A small image VQ-VAE, trained from scratch: decoder norm groupnorm, decoder widths [64, 128, 192, 256].
Rows from block 6 of the encoder of a small image VQ-VAE, named by matrix and row number. Rows with one number belong to one channel. Each number is 200 + 20 x the weight over its row's rms, rounded and kept within 0 to 999. All counts start at 0.
After each channel's rows are labels from the 100 images, of 14976, where the channel reaches its highest value: "responds to" is what is common among them. Only what is clearly more common there than usual is listed. The data: flat shapes of many kinds, plain or patterned, on busy backdrops.
# convs0: expand pointwise conv (encoder.blocks.6.convs.0.weight, 144x48x1x1), inputs 0-47
# convs1: depthwise 5x5 conv (encoder.blocks.6.convs.1.weight, 144x1x5x5, trained with AdamW), a 5x5 kernel
# convs2: project pointwise conv (encoder.blocks.6.convs.2.weight, 48x144x1x1, transposed), outputs 0-47

convs0.106,204,177,194,240,165,175,166,199,197,222,204,205,200,204,180,233,172,231,201,214,209,212,210,180,206,194,214,184,172,217,233,183,198,219,218,197,219,203,187,195,248,224,169,208,209,205,228,216
convs1.106,200,201,189,206,203,188,211,193,203,208,192,171,194,133,180,192,210,201,245,203,205,190,173,179,188
convs2.106,191,196,196,215,183,174,222,244,204,177,171,221,172,200,209,215,237,204,226,188,230,248,186,179,203,169,213,214,205,196,177,185,188,192,210,182,178,195,230,235,191,197,194,212,216,216,196,183
responds to: red shape

convs0.15,156,198,201,219,208,163,188,180,160,205,230,204,214,197,169,215,198,211,189,213,191,184,192,194,241,237,211,175,204,188,195,203,194,193,221,191,216,191,211,241,187,206,223,192,244,220,212,211
convs1.15,209,201,193,194,206,208,198,210,205,195,193,140,240,198,226,197,177,164,215,210,170,197,175,200,199
convs2.15,197,219,187,209,235,187,202,181,204,194,192,196,251,230,213,190,179,206,168,221,182,216,185,210,189,186,232,225,190,198,180,166,185,174,225,178,198,161,202,202,230,209,213,198,172,174,199,216
responds to: yellow shape; its colour: yellow

convs0.81,170,225,216,185,204,166,171,224,187,214,188,179,198,198,180,192,226,222,220,212,200,186,214,215,215,189,201,218,187,173,172,207,180,231,207,199,203,184,205,245,212,219,194,200,198,256,169,193
convs1.81,223,193,258,208,210,193,176,231,181,182,191,188,163,197,202,204,191,210,179,181,208,179,214,187,212
convs2.81,180,239,250,185,172,230,210,233,222,215,178,212,174,182,198,205,203,204,175,205,208,204,198,209,220,197,216,200,219,206,201,177,215,237,208,201,182,222,187,194,181,208,231,160,202,203,179,173
responds to: blue shape

convs0.88,170,185,162,166,216,174,184,193,191,229,208,190,213,222,207,223,189,231,182,208,206,209,184,209,221,173,202,178,243,193,220,217,191,202,205,206,196,163,208,179,177,188,186,191,180,181,194,244
convs1.88,210,213,214,212,194,206,201,229,189,197,205,209,121,212,183,197,205,217,182,193,195,195,190,180,182
convs2.88,224,200,215,173,215,198,218,229,191,205,169,178,201,191,203,166,189,209,241,202,197,227,188,230,201,181,207,193,197,164,180,213,204,209,208,216,200,240,176,207,145,192,171,178,200,190,185,200
responds to: yellow shape; its colour: yellow

convs0.94,189,197,168,226,178,222,163,234,217,206,203,209,212,210,190,204,184,225,222,191,209,227,202,196,220,210,209,197,243,199,235,159,214,217,155,209,194,180,186,214,227,223,187,204,192,217,196,186
convs1.94,201,195,214,207,182,201,211,177,196,184,209,221,137,167,199,201,236,210,210,203,212,198,231,186,192
convs2.94,188,208,203,163,211,209,175,194,187,200,238,213,198,168,202,236,186,195,198,196,206,167,182,204,222,179,194,185,205,196,206,191,207,199,186,201,161,213,228,241,245,197,149,219,194,187,197,189
responds to: red shape; its colour: red

convs0.77,199,221,204,174,215,186,211,231,177,163,181,206,193,154,196,196,218,185,216,214,243,215,165,209,182,197,165,203,198,211,194,227,189,174,185,196,198,199,214,230,178,166,192,218,219,209,176,205
convs1.77,205,203,190,187,184,209,185,238,217,185,174,230,249,242,175,197,198,217,193,190,185,192,191,197,196
convs2.77,215,217,217,196,172,217,204,208,160,211,175,227,203,200,215,201,176,157,197,214,204,221,219,185,216,244,205,208,220,241,209,205,206,188,202,226,218,175,204,204,211,187,217,156,217,195,213,172
responds to: teal shape; its colour: teal; green shape; its colour: green

convs0.138,189,200,199,210,172,207,256,240,195,225,221,223,214,213,243,169,230,216,217,214,225,214,205,201,180,186,181,200,194,176,208,192,193,177,189,211,181,228,187,174,194,208,204,200,218,192,225,223
convs1.138,185,194,208,188,202,198,227,117,224,193,203,192,218,182,200,194,208,185,194,202,207,209,198,205,202
convs2.138,168,218,180,193,216,206,160,218,209,180,202,193,221,197,182,177,201,218,172,161,182,172,231,240,216,201,173,186,193,195,194,241,229,207,198,186,230,208,194,206,191,192,214,209,211,171,176,206
responds to: blue shape; its colour: blue

convs0.9,196,210,199,196,163,194,223,185,174,214,199,204,189,217,226,230,201,219,197,158,207,226,190,220,206,199,201,182,230,186,205,177,194,228,214,215,175,197,152,161,195,177,173,211,214,169,194,221
convs1.9,200,198,206,190,195,172,217,195,183,189,192,185,201,135,218,177,227,179,183,190,222,204,213,214,177
convs2.9,186,179,204,222,174,224,201,192,176,213,218,205,219,190,209,180,216,177,180,182,198,209,199,202,175,202,218,203,187,202,155,195,188,166,213,221,209,219,182,215,215,217,180,230,187,155,204,255
responds to: blue shape; its colour: blue

convs0.108,242,208,163,222,194,181,185,195,233,178,191,194,218,169,222,164,219,198,193,177,195,207,198,200,191,247,186,167,198,216,212,166,182,195,178,193,206,164,181,218,205,194,215,215,184,206,183,201
convs1.108,220,211,225,229,190,198,200,219,200,223,199,195,219,170,187,172,153,164,198,172,202,188,212,193,209
convs2.108,200,239,197,210,206,203,196,233,216,209,205,251,206,184,157,181,211,229,228,221,204,183,203,221,218,232,218,161,213,187,189,182,200,201,202,176,243,208,196,221,217,189,199,196,209,207,202,179
responds to: yellow shape; its colour: yellow

convs0.125,212,173,183,223,221,210,239,226,211,196,202,202,220,183,203,194,196,223,217,202,260,161,209,219,200,188,199,183,212,161,228,214,185,206,177,172,175,215,197,215,220,214,191,203,205,223,193,223
convs1.125,210,198,200,193,194,191,213,160,211,183,180,273,193,219,177,190,207,181,191,208,206,189,200,198,207
convs2.125,149,215,182,217,193,209,176,230,215,202,178,230,191,156,178,186,219,209,196,184,200,182,176,191,211,187,191,230,199,223,182,188,179,186,212,173,206,201,210,217,190,213,191,215,178,195,206,252
responds to: teal shape; green shape; its colour: teal

convs0.114,225,216,171,219,195,208,216,217,171,201,211,210,176,234,235,200,214,183,175,193,208,203,237,205,184,219,226,188,223,215,216,189,228,161,214,224,234,214,164,180,213,202,192,197,188,210,211,225
convs1.114,212,220,244,218,206,204,195,178,197,179,209,196,193,190,141,222,170,199,182,194,206,208,206,174,204
convs2.114,229,175,198,220,199,172,153,196,188,228,213,203,168,194,219,191,188,194,186,192,217,200,201,161,209,177,232,182,185,184,186,182,197,203,214,174,244,186,241,223,212,196,208,196,192,219,207,223
responds to: blue shape; its colour: blue

convs0.55,210,197,211,200,206,188,231,220,213,192,200,176,215,157,231,191,208,187,200,200,237,216,161,216,174,187,204,233,191,190,229,224,226,200,187,165,177,196,184,213,151,192,198,214,191,186,185,208
convs1.55,201,203,188,205,207,200,203,208,195,204,189,202,213,110,180,203,199,197,211,201,207,181,188,197,190
convs2.55,213,190,181,179,220,221,220,194,179,197,203,166,206,224,164,218,179,191,206,178,184,158,191,216,194,211,173,164,214,204,226,216,221,207,198,238,201,218,183,169,184,181,186,162,205,203,186,184
responds to: teal shape; green shape; its colour: teal; its colour: green

convs0.141,191,216,190,183,176,165,209,221,198,185,186,205,195,220,215,193,230,213,207,194,165,190,206,199,200,221,210,215,193,208,222,181,202,194,229,198,230,222,218,188,230,229,196,157,210,158,168,239
convs1.141,199,200,235,207,194,208,190,169,201,190,193,203,218,184,207,207,191,194,204,223,173,153,151,175,191
convs2.141,206,219,213,267,193,176,184,204,217,173,208,185,194,240,184,168,203,195,198,168,199,230,189,165,183,224,180,210,180,222,195,208,190,196,175,198,190,199,215,195,214,203,186,195,236,218,182,194
responds to: blue shape; its colour: blue

convs0.83,221,160,186,200,210,163,198,186,195,176,211,207,205,187,198,210,208,210,157,217,209,149,217,202,246,213,181,194,214,213,212,188,193,221,202,191,206,174,187,216,180,167,214,240,206,214,214,200
convs1.83,195,197,182,191,217,182,174,256,185,188,187,168,191,172,224,204,198,238,195,209,219,199,189,208,209
convs2.83,207,249,197,185,230,178,211,210,206,174,224,202,228,242,190,197,210,233,185,195,179,181,208,215,231,212,190,197,198,207,236,224,207,186,206,184,185,170,201,175,210,214,238,221,204,207,197,228
responds to: yellow shape; its colour: yellow

convs0.32,195,207,184,234,216,229,216,251,221,201,185,211,219,199,243,208,223,249,202,195,207,211,202,180,234,179,223,177,199,186,179,207,200,221,182,170,196,192,199,219,191,197,183,186,217,204,177,188
convs1.32,200,202,182,180,207,202,204,182,194,177,202,210,134,198,207,206,201,253,220,188,210,198,205,190,212
convs2.32,211,224,180,159,221,209,196,187,233,196,208,245,200,189,176,205,189,199,183,210,137,184,214,205,230,189,196,229,204,197,202,188,184,186,232,202,191,178,197,187,237,214,224,205,184,192,193,189
responds to: blue shape; its colour: blue

convs0.62,182,205,200,193,194,200,207,162,225,238,186,181,245,178,164,155,196,201,202,213,191,213,193,177,226,208,191,216,207,222,214,211,201,182,234,196,234,183,195,217,215,179,229,219,197,220,192,211
convs1.62,198,194,199,197,214,186,204,229,226,197,204,189,140,216,211,191,227,168,229,191,192,198,228,211,212
convs2.62,207,218,232,190,198,212,225,214,233,181,176,194,193,211,197,168,190,201,225,209,215,222,198,221,231,180,183,212,175,184,205,220,167,188,215,208,238,199,200,229,216,194,180,166,221,212,154,193
responds to: red shape; orange shape; its colour: red; its colour: orange

convs0.127,199,211,154,156,185,214,174,184,179,205,179,201,228,230,212,180,209,196,192,221,193,197,186,207,206,178,194,184,238,175,217,177,169,192,210,195,168,227,221,207,201,197,166,190,176,211,179,191
convs1.127,204,191,126,189,204,210,195,221,196,180,233,200,202,205,216,188,192,202,186,195,216,198,233,211,197
convs2.127,177,215,186,189,204,215,153,201,222,201,208,221,198,187,211,194,183,226,189,221,202,205,185,187,209,184,176,197,223,185,183,236,211,185,176,172,198,187,225,190,136,204,212,212,199,209,158,187
responds to: yellow shape; white shape; its colour: yellow

convs0.78,196,169,207,177,206,194,222,227,199,192,174,193,178,212,235,199,175,226,251,204,209,218,155,192,221,162,178,190,232,192,222,193,212,227,198,187,197,187,201,192,172,210,179,184,208,189,188,208
convs1.78,208,205,216,205,198,207,218,180,205,200,214,182,242,179,181,199,217,133,213,197,199,215,202,198,177
convs2.78,219,235,168,179,195,182,181,198,178,216,196,173,194,212,224,219,198,209,174,193,175,178,163,205,176,187,210,192,193,195,215,233,188,187,176,196,183,209,193,180,186,182,191,210,213,244,187,247
responds to: blue shape

convs0.44,225,212,181,189,218,210,191,202,218,195,218,192,219,186,200,190,181,259,183,187,215,190,208,186,211,201,204,217,221,198,174,198,214,209,187,187,177,211,192,196,203,157,214,252,188,226,209,251
convs1.44,201,196,183,194,163,215,209,179,171,180,211,234,205,180,163,206,203,210,180,161,206,203,171,203,186
convs2.44,206,172,200,200,191,140,211,192,190,204,178,187,196,209,159,189,227,194,224,214,232,208,199,244,180,198,179,195,191,184,183,207,180,203,219,237,219,168,239,199,188,211,204,201,215,191,195,193
responds to: yellow shape; its colour: yellow; its colour: green